config.toml
model = "contrastive image-text model"
dataset = "pictures of board games with random positions, seen at a slant"
crop_scale_min = 1
color_jitter = 0.1
tokenizer = "char"
encoder_shared_expert = true
text_encoder_causal = true
text_encoder_head_dim = 64
text_encoder_bias = "none"
residual_init = "none"
beta1 = 0.9
Rows from block 2 of the image encoder, named by matrix and row number. Rows with one number belong to one neuron. Each number is 500 + 40 x the weight over its row's rms, rounded and kept within 0 to 999. All counts start at 0. Numbers have three digits each. After the name is the row's rms in percent of the matrix's.
# fc1: MLP up (encoder.blocks.2.mlp.fc1.weight, 1536x384), inputs 308-383
# fc2: MLP down (encoder.blocks.2.mlp.fc2.weight, 384x1536, transposed), outputs 308-383
fc1.670 099:582465527542498538439520458473478441501493472500473528443578550435602527487482566536530519518476383507486461515434505507480511477511488526524447534522505461510530522569567467463500546477456469556507435471497516535476503462458450
fc2.670 090:429466548467497424460533546480467534477479471508485490499514468544459479518524506480520529510467536520518478446408460554492557471476455479514472573510488506404494516412410468521511561476441440423529477517535494524489516526537514
fc1.671 123:492494490584503434469513508557571505354488511444496584569516482454411460378525473510499456519536480492543488457533525466451515506485511527441384472497506491453503394502490460525469477508515564493496489458504474492498565551488512
fc2.671 123:453556487565466525512492521501507530526467527487511466445493442477451500477467495428467438450514502461548509569478478440495474483586460478507485479520547576527517473550504602511460456538523554502496520484490460530434510493582472
fc1.672 115:434473548528465495468522505481507518458500512511498449564563490499493476492483523584511452537499460447482500492460540530514490583528522520564489582560548517478495518538503447489507519500449488527514472462517553545496474474546508
fc2.672 111:414489525450479489484502546486521509427481556498464467484540486497411465508528452518573503444540424522517417453540495527484497489505499494440475463511525465465510496558528501439522534468437500513515501473470452517472539490508504
fc1.673 061:513400549475500473445586525520451453396503504478474477533541502470483463455529485535521558607487301509424520515503517449433553509527492496463468517489566473560592490483479499459476472480474544557499441552451507562524456548476477
fc2.673 037:452533491537524501495481456476483532552476515466600479500529522505521477530506515505447523535479596446558494568488521575511467433479524516508519586501385506498432428517542491509563515474460433477480539477525540508549493490529525
fc1.674 063:510489586499515485498559519500460510397506510489501493568613559487434459486449515510461555585553439461490480448532552491468479483523519487524487573515543477479538516474474465418468574513427509525523472492520504574478428479504483
fc2.674 033:434527436464482486441525442505553548523505538461527480430475442462487474534465512523452483487538503571537530449531510527573469471520550498504528499508572507509464446576461496503452535441468550500486500486541539510490523468529498
fc1.675 180:565441524532398498493493545425485450464473531546496473549555514468513504472513523484525451565451511526447501536503546408465480501551510471519448569540524545546517569506532408510470486492545513440500473370515475524520518569494528
fc2.675 265:508453528531513540493531445469522527502543464521509446558502569525519497544422532531439425533459499472475515567449460509513454521540499488556518586511554495497559501438520452483476460521509440508486463389484527511496497496512487
fc1.676 133:514479464529404502511502523437545507540527431514478492435527461424531511431542500528439565492506477519463491554488494445441515353508532530433464501524465532495536388555555381484456470463509461452525505539528484522498540520492461
fc2.676 122:500494507548510478457520476497489479541562531471513520580437416523531470476506482516471458484480481451521510533484455475513466553590470527569528483458475507538529510500532577473456442546588585524509498491469413491430512559525450
fc1.677 059:571487509528497519369539519515435490436524492518504525470605516439545491474450481539477530503465424507511501467504576471467534521510516421415493496483505451557603496457546570474428556484518529626506409458443508538515436538492512
fc2.677 038:581474484476505595500520481483477603577495553476525502517518518529541531546505542546560495555456437490506555569465554480532523528505475468510530513489547464490527494438546578519463514480472498513540489498533482492500408572524457
fc1.678 077:532474532508412484461510460495487471379495482543486498602567555477442482535440494560451470514417420460477540511469508499461463512526526441634495603470547484525534540493481484482424557491483517503455499503490470535461499473490527
fc2.678 040:507502453421490473492549445490503585560514542450531447440474457538480536525555557539548536531491512470467443494486524406503499405524510530502542515523483535425492421502491518572508505462505490453463481553548534508521526547482475
fc1.679 076:489446578531526528465555460562406478470559504503497490518536520460442442483544475573454506507532423457427460508511559489421507497519579490458441488490560497507556505521482457402477528543500476576518421531499542568493463495493548
fc2.679 061:423479413580541509449482421505492499579516556477538494608503451543527438514514530498485397531479555450527522541457490555520501512484492492574524518494451465486479417480567528529536454534481512501571454454543515487517496518541477
fc1.680 095:441480446494544422539453568497571510462522563521449557527505492485485454444567487509536534519436456552497468429580598496489605543463519541479474509483546442431512517578458482477532505499488563501502490552509480479522501528485508
fc2.680 087:489419527503482525553525470493417456511454431481470483475415488495513546435424509597491512552547555533455501455473459513476570523475458539447487499459468522505499559443417500509423538562518540437491541528440495510502485519542491
fc1.681 113:505475567491531529538509457586515494452496488546473545567516557466433476424453568509527461542518367511491492534554576502485498508569561487474431544418544513496514486564527475496463470496484501559466475516474524527488465438455516
fc2.681 107:522466456527519440385507554485536454471556520459499478482530489527516504555521446548510504482523494449480466503472427499525501519439439490475505456561500464515496524522444523456565555497449494389555491467502506517456483548537477
fc1.682 065:502452503475486475455560533512475500403561488491462512556580484479456477501527476544520530536518437477465487512502554465369527469517543529478505510501565534511543494519498511487540508519469499542481435507528526561523442503507521
fc2.682 031:493540430506495551527526387530509618582454455506564414442555451555493501471450464456499568553464460473493489521549503510521446470453510559567585510545499482506509433534472509501512428403426489527532449504511604519470533474533543
fc1.683 125:433457582473473483536506521465498518388566454524471512537549507471416496425476520540509516480519439519472481481491521465426502524517549539474439534478537497517512621532479525431538538469510544466478468521447472572488424539553459
fc2.683 119:418520530464459440466436541441542528415487519465468530562511489535397410434544490461497495453541490473570471477519488548457461483524529519514398560535441494430460466525532476496511530519412504468560484474510490512490530475489512
fc1.684 099:489447492475484492423518542490611518494475465533494467495554476464580505462540506513460493536502487519435518515515520385485540448533528516475511495492558480484536578498495534497453529494474498477538463461456565531494455521552454
fc2.684 063:437560535434494471525461502436544505459592571502477511590489488467509471472486496455517508478524458466524481538547542531540409551543511524525488515490469493518471456602521367435503480477483570529490527445456497502512480456517504
fc1.685 104:488467516461506534495546498539506522488529528517502515439563507485594504496540532539527523568437321534470527443575532476497466481559525510514519511486550433585519586475495481491490435463505582606499426523481538549545426519497501
fc2.685 101:529456486555451486515551525497524540527487524466545467458503537474480548531488488546504487511455493500473463485446469427536515489568424487494512527523532523501540553478491533518542495512544465565498506515527472481521443510542417
fc1.686 077:511443497539452464461560528494465500483504500473507495485521535464446549485537496525460512621482415470421496422514505466449514489441490529565467508530505443591547533503532467417529543502454520546561474461439473624538464530539449
fc2.686 051:480570450505499493528475478470477515591519483456545449495460486524540554535423447481457462523503531434486538536502463510525522496476497484512534468528486527523489518505492486502500533517510492386506524504523578567455460489560506
fc1.687 073:484457491512526546513568512511452516337528468523478536570580492478520508512538489495535563547521409553518487489501540468507512497452523477478406480484551484507544490534532452498464517483464508488495458450471485564460524559478567
fc2.687 045:492526491447475464474504567517492539554526521505572457540545494496554464575491508499497432498470487499482492526493488499483410445543471452524544526546578535474548582521479521554521445494519439599517430485557541544542474498489530
fc1.688 066:564433517513471452473547516527442430429475525522507532542551465406495495413551490531528536592512383444434537472513502538466566480533510494447470490500506467483595500493514497512518509486506524573520454527444512524481472499508503
fc2.688 072:440505474466470515462480503493498565614469505469539498469517474497447494501538473536513511519493565465506491498446478535499563440535531510506543526534393542502487455476576502563525566463420459424522545566522509505495469530510497
fc1.689 078:515446586522508526452511547516459501446536505499566571563599480451529433485483456536532525558512415482497500424590503459450509525558493420525485479513568485519533525489465478478457537495477520521464496552445503547500481484492574
fc2.689 060:548516549456416403441467547459527542476528512495520486479479486475531415526523516489466476525510517496584492546505471514490414378525474495571504540465504485462533414513515426538521502528471440533524471489493493472577487470468496
fc1.690 111:514492492506492532482503465486434434504553527489550480483591519468548536521501490552493478568513408445444494599578533471495473471490567601501519455512536453523500536541523501505504483495521504515482417517527566518486506524533493
fc2.690 124:498527509514434498470518550534558538523452538483563506494538505477479464517490503493507526481406463514495486456530510439511461498608478469472492523526527498509500572515509526502535484454533529618546499527533495473469416503550448
fc1.691 112:515509569488449502532583455455556555497528468476491476531496538490436476535523503486465533599483468485472526507472485450403497513537475565533514576518528496450551471445489502421407484498495472493480474524482484554537552445539397
fc2.691 099:580493545483522499466459557508586387520455534447510517545503517455569463499510435473555532516484472468539526475555511500441471509513505534476481494541422443518443507472534484486570580499481509540565485497539472536525443468516486
fc1.692 112:438477515501523459543549431486511484450516470567478547541488520451423465448554526511483497604518455535449506498567517517469540535512532504506444543457547471476535508535457437495452490519536543521486444450459527516524526448456537
fc2.692 119:505460492485517492421495551480495417543497512439468544449458523506562563536462513569514545513566522473474489525524433564536548523423430513445519496529450470495508504439481483467549619485443478420503530532478483506470501528560494
fc1.693 075:432406601456461536445519507549536480451536489473466533543613516473427482477497477592519560520481450470522509446520556500502493492489528484517462500524537498604534524531474446464508474501491521564446471528452496521525378511525508
fc2.693 045:436517436451524437467487501498541479536495551477535482510485477468550429480526488477495485530500501518555558501536542520497448451474495489513534505495439440513456434487478483549603449493485549487553449480524489516540522451478529
fc1.694 102:485419575544515472438500506504487501476526432525459558555583481464477503470456500523567556503474468489511492487480555536484563567539499506476404553462478460482533531559456499475506575524459572561510488542434506530515422544524531
fc2.694 080:466527503481441541535491524459520521515503565424555410471460508505412487508540448533490472503551443486544513534561497511500487477489512554530549458527548508462506453579549481529564465507503562464472429498579512504498566446514516
fc1.695 093:509472497506534535501557486446486422471532495590489528488606520457536509500475483551524518524460355505436507539514545515497515519547487493477474518501554483551514552516538492489442487470479556612496458479480564555460422528449538
fc2.695 107:518499505539415420420490589499570545508480509443509537483444482483465426442533527438499508497511506458551475496484453446474467477571425464504485565496506523526535531504511530466539515565527530584544508517488435502528459481498446
fc1.696 112:512467498514460473482527468500427459441507518482537566522521548459530501536490484483426484545461434459454494507573532428473497556530567459534461492545494474490514446557502476459467535502465480536483478445519566549475497498472498
fc2.696 090:522457535448501453485513524527508472531548461498486487467438512410582510522466429530490544556517455523457523422532456549478574519491455548489489460506480487529535562493453473479513550520543508521489521549465449594531511523511477
fc1.697 090:500402543461511513540618557529498509410557488552452508533571498448502491493504527558543522538470429536438486516515541443418516476556542511464502483488580514448576576509491524463491480460542491491454419573493477642495440547508495
fc2.697 103:486476526480467493424498527486494455519489492430442615451472494480518480518494500477540539454527510516519486471538499653488520508448513491520465503494437454510474532500484501502516530517433552461518500569484455485479485470536521
fc1.698 086:550433564515485511481504510435503510456504490515514520510498476414520483469476504500531527559538475487543451479511483465416535453497502617559446492502482478437507478505566418447502565530471503480522483528526461559553525445495434
fc2.698 079:472436520486514518510486473521442530559429531575492469477444503461502522480500496503514500551447514570503490414516572488460526481574513515508483548529504484489470499500497476492377526498497497566500475479473502522513477478553485
fc1.699 183:541504518496419526483530512397513494481541551510513510498497575470606488508482523503450488519438482504491514554542490493539498456464443472443490534500485428512493512612516483458449536508529439534526541453458497513496577461484448
fc2.699 227:577501490492551511481488457487472430565527489523522504526482584553590524597533529503520471530439535470475541503522504585521567550371529479587533479506513453471533553509499461502554574509506417519475460505549564493542520527432572
fc1.700 086:432467538473486551481525508533539494481501522527519543463522489436396541501429507532525486532497456417406466443568501477465481548579510464513488471519502513566526543510475568470483514475508552561451488610515531536456418430537466
fc2.700 080:531475454509571480459489441506518530547554542512525499534496440520625453578515563514512472536449486469568565544473572579573506511505506478520503564480512436446518410469507502516507481491443504592492470395500542489574504483482516
fc1.701 056:486419543506488497443541514522485542409546527516464572558581521415444445435546510515527527605500377522481498462493533498420510466527506452526493472517509447490549517494476555436484493450413548535512472484462491575525469528546514
fc2.701 037:485489465473499498428486476443492399555454507440495530517490500554527527501462520533469493492513546433528509528436498603499518508489495506534538503546425447536478417406564486519568555488409533426474500471470534516487500485496472
fc1.702 117:556460479557580476432481457596388437445483547518467461517555616498498482564414497524467538488420477500488527491495503484485479548466478497450456489509535467530499554436470575487446559506508475464528480501499495519516465595560447
fc2.702 121:512504513462428483511507549486539502532478543475522499479458461529463518428530495557512480467559554469452485467526496432503474471484522549511518439461518555548513508480451504428522511493577520501472528526486486453543492460474486
fc1.703 069:428422558482514596499537488506507510446575526532471569533588529446428468450524501508514539508483435483450479473539512476418486551569542496502493494522578512505540517496516520411473553500514493520506453576502553573498459486501501
fc2.703 035:407512462450461562549470472496548548507452575486552496438529492489493471475609536491525554479475522571505501496557542517492525478457535472501520515438515482495439411543518488511501574461451489529483506554497621522492486418513485
fc1.704 095:538452561529503466466514573547489454439497518471443502523513535469547462468479479527444527547474433496452448439581490380399478497471488549460504485478579453484565573548425507439488546531562459523495500522490451552479463519497469
fc2.704 093:481547497466526490541501465473444479528521518508483523497521445530516489467474506509478510525527481480529504497515522629520548545435545509500473560458488512530463505526459455490462589490450521466443483530481527501512474486534593
fc1.705 077:463409569469455470475595524544592545475520467497520508470528532444524442448502503491557541589453499542480482470560530440414539502543512535454456492490565535464556581461429504430502532506522546520535452540485526551452451444518446
fc2.705 067:451509521540511577477500436469492504587501555503568500522431500519465474493486517446420443534516588509541491597522507546490484479530529534557557539481490490517489426534566460534523511523502508462459423480580538482519553486463530
fc1.706 119:521470511498517452484459552542487436431520483537482517537553469487626523446493475539526612460519506545495489500518544486524559484489552465367494523462540524497544505528511496492518536472569511518499531589474515507469423575486513
fc2.706 101:528453459501453533526469529534530415561517505386507499423445500431507529497554495580500526522596445493485535552531487483499574493439463542482520393507478465518496461531498506475577514544512545490517506530498509506520531489510476
fc1.707 144:436511495462456488531498472481502467487508482540497464534533455510505522489496440511547532502504497532408449566526504381417468451564553547443488565516515492549488598543482486492457477459454518453540497441516545532462418550542542
fc2.707 119:569512530544475488504481540443489539513533502468503488549505459471464512488513488521503481457508570448507491476424480468482506472512452528545530488505466533486491436455571507562478483505514484476430552511554415429577539488461481
fc1.708 141:516445498526476528444491451514443422472491475514483555511618521468502521462511525525504493515463408504509469519473515494484476524505506474549413596512454455511520496483535478465512513475446539486536435474494547517509466479488518
fc2.708 145:505433522545481555508604450523440450526400453509519463428521587474500559562452510512557529533467466574474514451513508528504588518489490469487480466548477466497475587527457513524459559457474471476526467545522555525445510458527484
fc1.709 141:539519556578518486511484516526473437486493516463501549554500514481534480481457508476436496538444447500507506543528523444451452499559519546477481515481517451610490473517520513467426501492550527588527519464494464537503417484501430
fc2.709 171:501586401534512458477481453523523518533479466523561434456449522506512500522513462428447413486532539535478522489527467475523481454492509418490496467528565536500564537550441505548511430518540456494504467496605559519472561486436531
fc1.710 058:480459551511469469508557521496483493445526479515451533559639487481478479450472498539480534524458410515485482510553522429400498514534514472529446550482539520492597567462468541467466541461456509543476461496444549563490460512508492
fc2.710 027:502513449459515449467460439492565557496560482524464511486512482519488459452529531469475517551537574516530537471529520532479455490502562427541524597514491469511450440515483452482582498469421511555531460560480541518518494503523473
fc1.711 086:488500534474490492524500506523483507465529487477426548551596446493468438448528499489500566523449466522492479486504513495497528504506493488427439551485468462522500510504442532465596552506483542538541488517471533514458446482523547
fc2.711 067:478521516505498473429478476518456415481475456525478526494486466509486485458534454453490512428562585562494487452504500543482517468546520478497458514501466528483472493494477493573499459524506501458490483565554473459521544524413574
fc1.712 079:483406528498452476485551483492506517496503537499496513538548498507423493440497501517490537580483442476480487459533494419481487439541488507545442545530547483524535520548470475469480525496458559556513460527463519573522455501488521
fc2.712 038:483528425432482485479480467478565565516518526457579484515509444550519475513583500479512522501500505486502480498489557445484473524410520472513558526551430464528497489511496489540592518512513471520591497499512530510557493505490520
fc1.713 087:473372546542446510443621538551542504471523501487492498452526541449521517495496498512460520590507443505426487540548496480440532493535509453412444526532570495521587460509459517399475512463490473512553468563471506579516462472549435
fc2.713 082:479504533544505528482529479453488530554574513539541488514447472524455450531509513442395446515434606500510489606477480492473522479547495514517523529510546530437558409541540478515483532511500455462425432476570508475493504478480475
fc1.714 110:558458486529499512406495436510433481446485473491497543540591496445540497524498495484495530522484401493521530525473514508463423489507486496529469539507495448548496457459554461478493488463444493556562491428504520526492483506480484
fc2.714 111:442467472530471488517570444549441495500417450509540498435493517511483542583502548477514514521497474581497536447480489511553577519500456422519487502512483500517496589504380567521448507497509518498533481515514551506448504477490510
fc1.715 146:424493520467469504551563413524477545431546487489484545486540510492588454416473480532498546498451481603487506473500545517439482596563523450394480505517496458463524518454439586516468465475599474511522491485434510484488447522463462
fc2.715 153:596482505526557586488495499508484531503486549509503498543534528575467511608472556480501421455389565445523507525459511502557489526495533456604539544540524529460499485442573460542460487470481441486441495403522504417484486506495525
fc1.716 120:483528558541451538485478497513495461517438506443472517546458520499480491492425505491449497485477524451461535472521465483468439536556520491518482508493461509564448527468497539461435559512541520531553537476471492516453440423549420
fc2.716 169:519508449571501424503529488513524464503493452519539449464427488494523524489534426528474434476556579521426514442510449428523518458453483486458507431505545557503562558539387499556524428500609445469483486531559507505466578482385532
fc1.717 107:502453513531507506460520526531469449483487529510529469534533561431546435438451499532482519510494470424497473498564538462481479453504557410463504468494565484458565536479507526500384548509540473537469490467490657554502424446525501
fc2.717 096:507481461493514480439489460474488502570590479459587500578533475490545480536546419511512474545493513437521522484466470527457533457453489520512542513583415498483508459464534514561589490507514429490580476455543527540547524518470530
fc1.718 118:527475454519511494554494513504549565472531465501503580464505505434537500491528499489493551519476457568514508499522518495489578479415552550503454513514555444420515420520517506533505496517461465484495461505551526492552526443510458
fc2.718 109:530480532574485516496497490459446468496471521483513480486389530520511539501405515563407437515520564501486505524446444455456492455521519519566514533475510589551499505472534466484424519555544429480440500465494500490514508462491492
fc1.719 067:549373528498550486479552519521394449435545470493506505528571508434524525478462501552452485593496420501480471500490552495461540532508534485508475509505583474551567500487527458438451525471472508570484483475438512574526422487469512
fc2.719 058:455552516537514513476423511465493465523470521469498505518517526540505461532508519459500501547492507465594489544497533627508465517468542527536488561502483447474483432532580399528529587529409510500528487461517551500539526477515498
fc1.720 067:546429542463467510532553487503476515426632471449496517520563488464513467408493515487516529583502372493455488519500587490442529468494546468548436519500587533541570444517540495435484529525506475557546462537466481588521433454489519
fc2.720 047:561516445524526526518508496508528562531520528514605429483466483476601481605505436508570500564447501442565480527521548503523563514496522502533561509529538450498533427562548498533519506503523487590581482519512506500517462541503500
fc1.721 053:499407507521534503496538542516490480393558479472446544522550530380489476431480541524488501564491409479446532482546517432421608505540526527484424545477494521517575526510447493512522508453483511539465493537507474534513446495494493
fc2.721 027:439537426490500443559511439543510528508504513510559477484564470493504560504485487516475442534497468469517535513495566465553450439532531477526544527435519432450470449573496481542491477433452524543527524492458581490508460495556516
fc1.722 054:513374507505480486485514489508472518409570481500470524522560532457482487491453515501515529544452359465451486519559570553482548520543520490506433489477570457582541517512564533433436537511504513541502484572501522551504464516513536
fc2.722 029:459503431526474534497508448509488535567475582534494502531479496505485508515541549465520445528480537479595465524531546543519474489488500509490606503506500405484490420535547461535569458506458486582506443486612492516511499466472553
fc1.723 058:502414544484503529502548527516463486464496514507506522560633479452433503476500482518490556576488412522486518485540528419471511487517511469508413583492586476561587537485515504454438524450498519521513452533488528567502448575495475
fc2.723 025:505519465447516497561491451487508495591470530446542473501505423522544469538530521431518490513439565464558503524545533524474443513489484497499501548497527517486555422561506469498455526422440512474570470507475526468547529474523544
fc1.724 115:510496553549431503520486574450521545484489546511525438560521570461441483496499483522441472580536434451494495485533501497389502456506565520525477546505518548488527468534474443479447542548500434525475482435471501562483536417567444
fc2.724 098:488482427500518439465507478531538468486494521464502512488478507495516485545549459499504466549534459446476546498554488528528500538447464444505497405506513475494555509530445521484567511555516552488538477476537516564462532523464542
fc1.725 060:488457575514450524493549505499466488419489516495474546587627548441429443437420482541462510534492443470442486456542527452432484479552520486458404517480559498499588541510461491440511538508508499532531430526499545589526459494526499
fc2.725 032:502516475519487542473477428514459552557466491516588462490506451523508505512560522573475523547479545495531541510530554476542507456471549486498553535518507519492495394565583524578496437455529532529543499455502566542488482489500536
fc1.726 124:470509580556480507456494584506521461473461501479472541552452484470503446392488542492468522485515515526484493518498478470438474528536520563435452532485487509546463533516518477464442516544547532504574524530482488525465477468555428
fc2.726 143:478548394564526408476485484477513473535479456516552477482445459551484501500531433474433424469562569487461502467497448451524504447479490450530514484501514568506548520512406496527532451503565435458494494514597493499491559518399549
fc1.727 068:496448483544447480517542438527502468446533516515525494505553563467437460486477490524510461619486403460369529456536488465457498496515493498558449518523537448558565506475482475417460459503530508484480467482450509600570513526472460
fc2.727 045:457532540468475538512479493477524485530519522445560556474451481474527447488471507465487548525502520478547477516586550543532465516495530525497511587474469471519501459476627432490542522499490564553515499483453518484551453496485508
fc1.728 126:475398492476495515479534484576448476477498510555481532495542536464496530471504547515558583526484457520491510445526554516484608543462502442454416505506465441503533530528489527488477585482440512462538481514468548515444449471532515
fc2.728 154:485505493505468521484514478442472504551508521497579441475467503527453517503499525536401436539559518523488471591507456462502479378509500513541535494486566572539535469546500442496537497502504466434422397513574536503513530483475501
fc1.729 064:481437599529486477504542472507533487453501503510504549497581526446437477483454534509489507606511432501474521455540560442492501438510525490504409558495523480459582493521486490491429480487471490563544490463495518535517487463498523
fc2.729 030:465530455474490462501457510490494481495431493509522469436467490591481530484447449528442463468508558556533463499501504420492504487507504497515501566577491571535480483499487539506465542456511502458539518493506467545480567421460498
fc1.730 102:532483467526518473466512508477508546460505466513552548472572523496420456531516490512500571478505482547496460491508523473510493426466500526513443503474489520454535410550495502517560440478471448447504472459539527525569547566414497
fc2.730 097:558498552539496431453498523537423408481546495515584477541537477440555470520475536498438489451517477499507496567472475461442489485585445532435462463502501521576536508507559563466522463544529498604499460457527426524509473488494486
fc1.731 081:478451484511470496504512469463507467454510443527443532512579476493445494427506474498469530562480407528456499514488539540507490506524477502499468558481510464506543529507506546455462533484453540472528476512450509582474442489498531
fc2.731 062:581509487507523508479480540456492500539496525522583464478456512501526499496481522471486497498474580525529432515553507468419486384468534529512475558520515524483536463503556434514559584533508379473476468515585498460592436438446475
fc1.732 080:505399492516507504521533461508440465476538440507515479563558489417476515495524534528458487607502385441465531486469504494449526493533515513555476492477524473578542497549551481491444517505495524563497459492450475614513492509456504
fc2.732 087:472526485475507544531485462495479476556575523421513512471408461544492532483482541496484523510579489503490524549509448524537504520447484550472534486449401488523490444424544502489524516528484540424475522488462491525477520492512453
fc1.733 094:534451546474533506496506503504446458456587486518452506533609529481438474480552498506455512509439445422439510479518522481382534533502536444505513500480491498549525516512404519494473531502515514517432449536494470564487501562496498
fc2.733 081:469474505491453486511533518545497548498457520496507487428471550443475529548544552544495538499561533525492498556536494464475495470428506554454522420502493491544509534553480531514555424485531495510507474534490523531492539461433457
fc1.734 120:428470535504522425541568496497508496451513469473463546505504471494488429500527509499446515558480472522502489489501492494397532525495485558483477562508578466490539477534423469455478503518487520562523495543476487523503517470562486
fc2.734 113:498523526522524545493481488485516492497435563454455527562444496508518479478528497457554531509441507472563497417478551546478484553485505518551480566517385433487420449456553477465468560525471528568566555443457467488513492498581475
fc1.735 059:531460566504507529473518544500467539474471481431435520470505471472428488435497529490488540597497461471491546529497496494464568464530545484509456526481504509483560436485536530467429544514482490567532442571425524538541494466541468
fc2.735 044:469489484527512596515538460442467428483552541565504529509429517511529505504431527470474424490544489512472507502519539494506437557533523502473496505477602497569504510552443489441498472546489541533467442435524421383507459497486485
fc1.736 093:524469600466461482491491451472443432470543465493508484525566511499529491515517488556417522499403447471469504528521519475407528526506477532575477519506508463530548551489494525476479557470463520517478451487438520506527461579491500
fc2.736 077:444481494503446523559526493523489569577448482529528456472519502469413515531487511559543527509512477592475458378532540490537516486533503557489509530423465513458488537509409517513442475477529515528463535525443515529606511481514440
fc1.737 069:538440559528491510520545481499444422387534444501525482516567523458473494442500498524446495577501372480418500459475512466462561515494465443480463474497553508521581501510473477474484504511474509537505452517440482594491491508515480
fc2.737 065:453580438503523557509428476470509528617443558437526536473524468517503469486510534472495506509458485476543514538547514537530511468449530486495483595530420481482472456513598536503529548475430473489497571506509550496487473522536510
fc1.738 097:503481462474522468486435520489460402455421537476474576568502493426520460466543491460546566449485438436545507410566589547495544569495506501440487445487449450500504438522483526506489537488463530534531500514515504508493464459482518
fc2.738 101:443516492451543555543532449508517523416567587494506511544505491547503502576517527488521481475535458520462491529515515546573473594471526492567542490499460468505467509411553531470473499405437498490496517387448566481464478489516472
fc1.739 145:517515458489555444494465570535537470438507488529457576514525468488570475452512480496532524479483481583477478489530527494526570484443519479431460506508545463489518500525452536523589513508502494519523490523519496466523479572512502
fc2.739 168:549441549504483478511502496452472479529523430442478499538445453462552509490455514559480483573519561468487533507420457530443579507504477542529506548462491531507539522444474469514536546569536523492463493524475478514585524489513531
fc1.740 188:442492484458469477492480458518495441444459532393484519574540556457542520451430455531502482536547421508550494507530489521489489568581536525482500451546541529455511515504546486497545550497491545443456478525545443512474485526554548
fc2.740 293:611485488546585533472500457459487508497494479500498507551500501542516517532509525503464462479466588441493541552432469513498503475449492513590500523503453509474492437429592444545484495502483413479467497421521511448558616512455543
fc1.741 099:525443503502479459532493519439526501447448450475485564559490499472477438357559550465486513545464503523499493455516489460372531466492539503516469524473512504491544460536504445477488567541491481492528469537487461520535523485513458
fc2.741 094:447526517512524501495498500487452518563493516516516551491444473483517461511454517428484460487459515548557436457538540520446489467615526532428476578541484505514476495517497478496458485507495498570515525503558444518525404461574458
fc1.742 057:535489525481491496431559502499463485331523482553460580500550448484568482442498476499534563519476411482464474504497589546488538501535514532516402533470520474547556510568511464487549515484493541554483469553443497531501430532425490
fc2.742 032:472565484524530565586455503488517513567537544479520509483516487508554451548423517415430553473540450528519517536539531456472527502455452523554571476484556497459467451500556529534519507514494578496467503470548516471512518512506445
fc1.743 134:511461542491496558488490494517480489476566475501496523555526535492446540510465509530505473537527457427459481568550537474480492533523531493524531526504488488589570561590497503529521483513517562575454417510468478488516506532519534
fc2.743 140:477539502509451507516519496465485565480533488523559479469524485544404493500554434536474473487521531489446408531463446440486508426482502484517543532543538561403523418505535517501519543506477354425477533558602526443520533495484489
fc1.744 086:488439523452444519490499434518465491380542482484501510564568513486462521479505505535467531480539427452531518484539536461441507470507537479529569478509546466481547546486527531481448528486464532530471434486451537533519478481483538
fc2.744 070:448479484454517514494496475504496526523534502445559466543534457486516468526536504525582502563521450424533517452533562511482478512460504526476564512492488446528521430499552474538562466466506554557531473462488538513571518516471485
fc1.745 070:478476557479512432460540529536498473423517513455471540612595505483503426412505464498501508535506465442466484454519509502409551494499570454402465483470495498526532468474523516479509542499522494551533480497474489522507447580514510
fc2.745 034:451517464471518537528439452481476555513469547477530510519609501529508474501450526469511440475435448432552517531488547549550476477488569488546489540474482429508411449486514566501493487498449505539480499489487598534511407447548488
fc1.746 136:588487506508479557430509487531383492485479570508459484557512525461499511515502532536535526534479476448497527483444573503433493482590498509462539482512508490468505521504522559516473567518472506545487461554517523545494493491579486
fc2.746 117:547496500530534550537533454480498571482525494500506515540533525539506521520466582492417436501459520455493538570469468491553493474530533443582506526514521528443511461391542513541441462487511423481457505381495524445516560506477498
fc1.747 071:491486491468552487503529551555502502414518495517498520539540442471539413487558491464526537537453412499481528499607567511453529538484565464525458527493489480481540488504521484516525495500509520610477423515467522495545443516430551
fc2.747 050:497522444467531519467501469499518500497494540486500481532529453533569524426501519510529532442524529559414479484512507489531500474491534504437455489495450531543493529472536525455472572410454467427470582471480568505484441556513443
fc1.748 095:423442515514493515500529509535473527513564478526501531550522466455481467410589480526523508556472455554422496522511511439445502497460454481489472507508501524592542423447484545457438479491479503537536497509371546535517416503545558
fc2.748 069:526485471493534536496489444531409458512475498538471494497543516512458578551459506510488467487552447454461485498448464511579541524483494424513509425483463491554466521548501564523472447475485515465452539459464528508457522548503530
fc1.749 100:537494615496469577466504475484502487506506498431484500511490588481500527507399546502458489483447478490465539465457476456474457497586504473492515524543504474522502509476499479519403474448485514508469564473497461503516460474571394
fc2.749 131:487493446561509432522559532487530463490494470522515484474442453526516531502542472520470441458534580527435517483504438404503507485492480488529513463472562582521565554492355518436534467485603468482467478515552465463497538475409515
fc1.750 133:480500492557466480470498505485515546471446524486493528483535516530336459504473534458453482479482498491536432469484506463483475459499510500562437579507473512517477528556479554451504489499433488463561506467527479502501559528474452
fc2.750 131:488522536502455563508462551466470489545464541470540525480508506448432483464533518469539577513534482487558492498517531492450530472519474556456513515474445484518475437519551500485592510520464534576560500517524449530554475469541459
fc1.751 062:517381512499488509520607486519430472388535491489528487572542555446467503447486525509448519641481408509443510481518497494390489495508524459482465534515544495589542559466452504467449525514458468513511468463471505552514485486512529
fc2.751 047:430554469516531495514470471496515472518447548500480532541517480493506490464481515453529486519446522488554493552483554569510504531480502485483446567540450453532456426519586462478467615472423512465519500502529496502511446494539541
fc1.752 111:470552529522537468428488553485576504434520496490456548556491438569496442461542514425497530468502480553545458463528519503490444513489535511489454514469470489465465444495523472469431542469463515464559531493510473453467497517444469
fc2.752 143:461667459493457550508428503560527586544463548464544493440548492463480449531521496344485517468455520501549533474519545477437473480516509495504525541563481514492412475515522553493525489492459483538561546494569520540490457489569448
fc1.753 057:566477551502469466405485475455451491385489492515486547548487524435454500502515526493489558508538394477480477516544536451434494487540552508487438526502489463532540419538505514450488562501485487508513482450481409543504509481466439
fc2.753 039:499495461506506525513475439521471535565493565468520465485508480468592527551499499512534522510442432525557510434484590502562519488520505485494582516503516465525494468476502450565431478481470527652498534432482540556574472494537477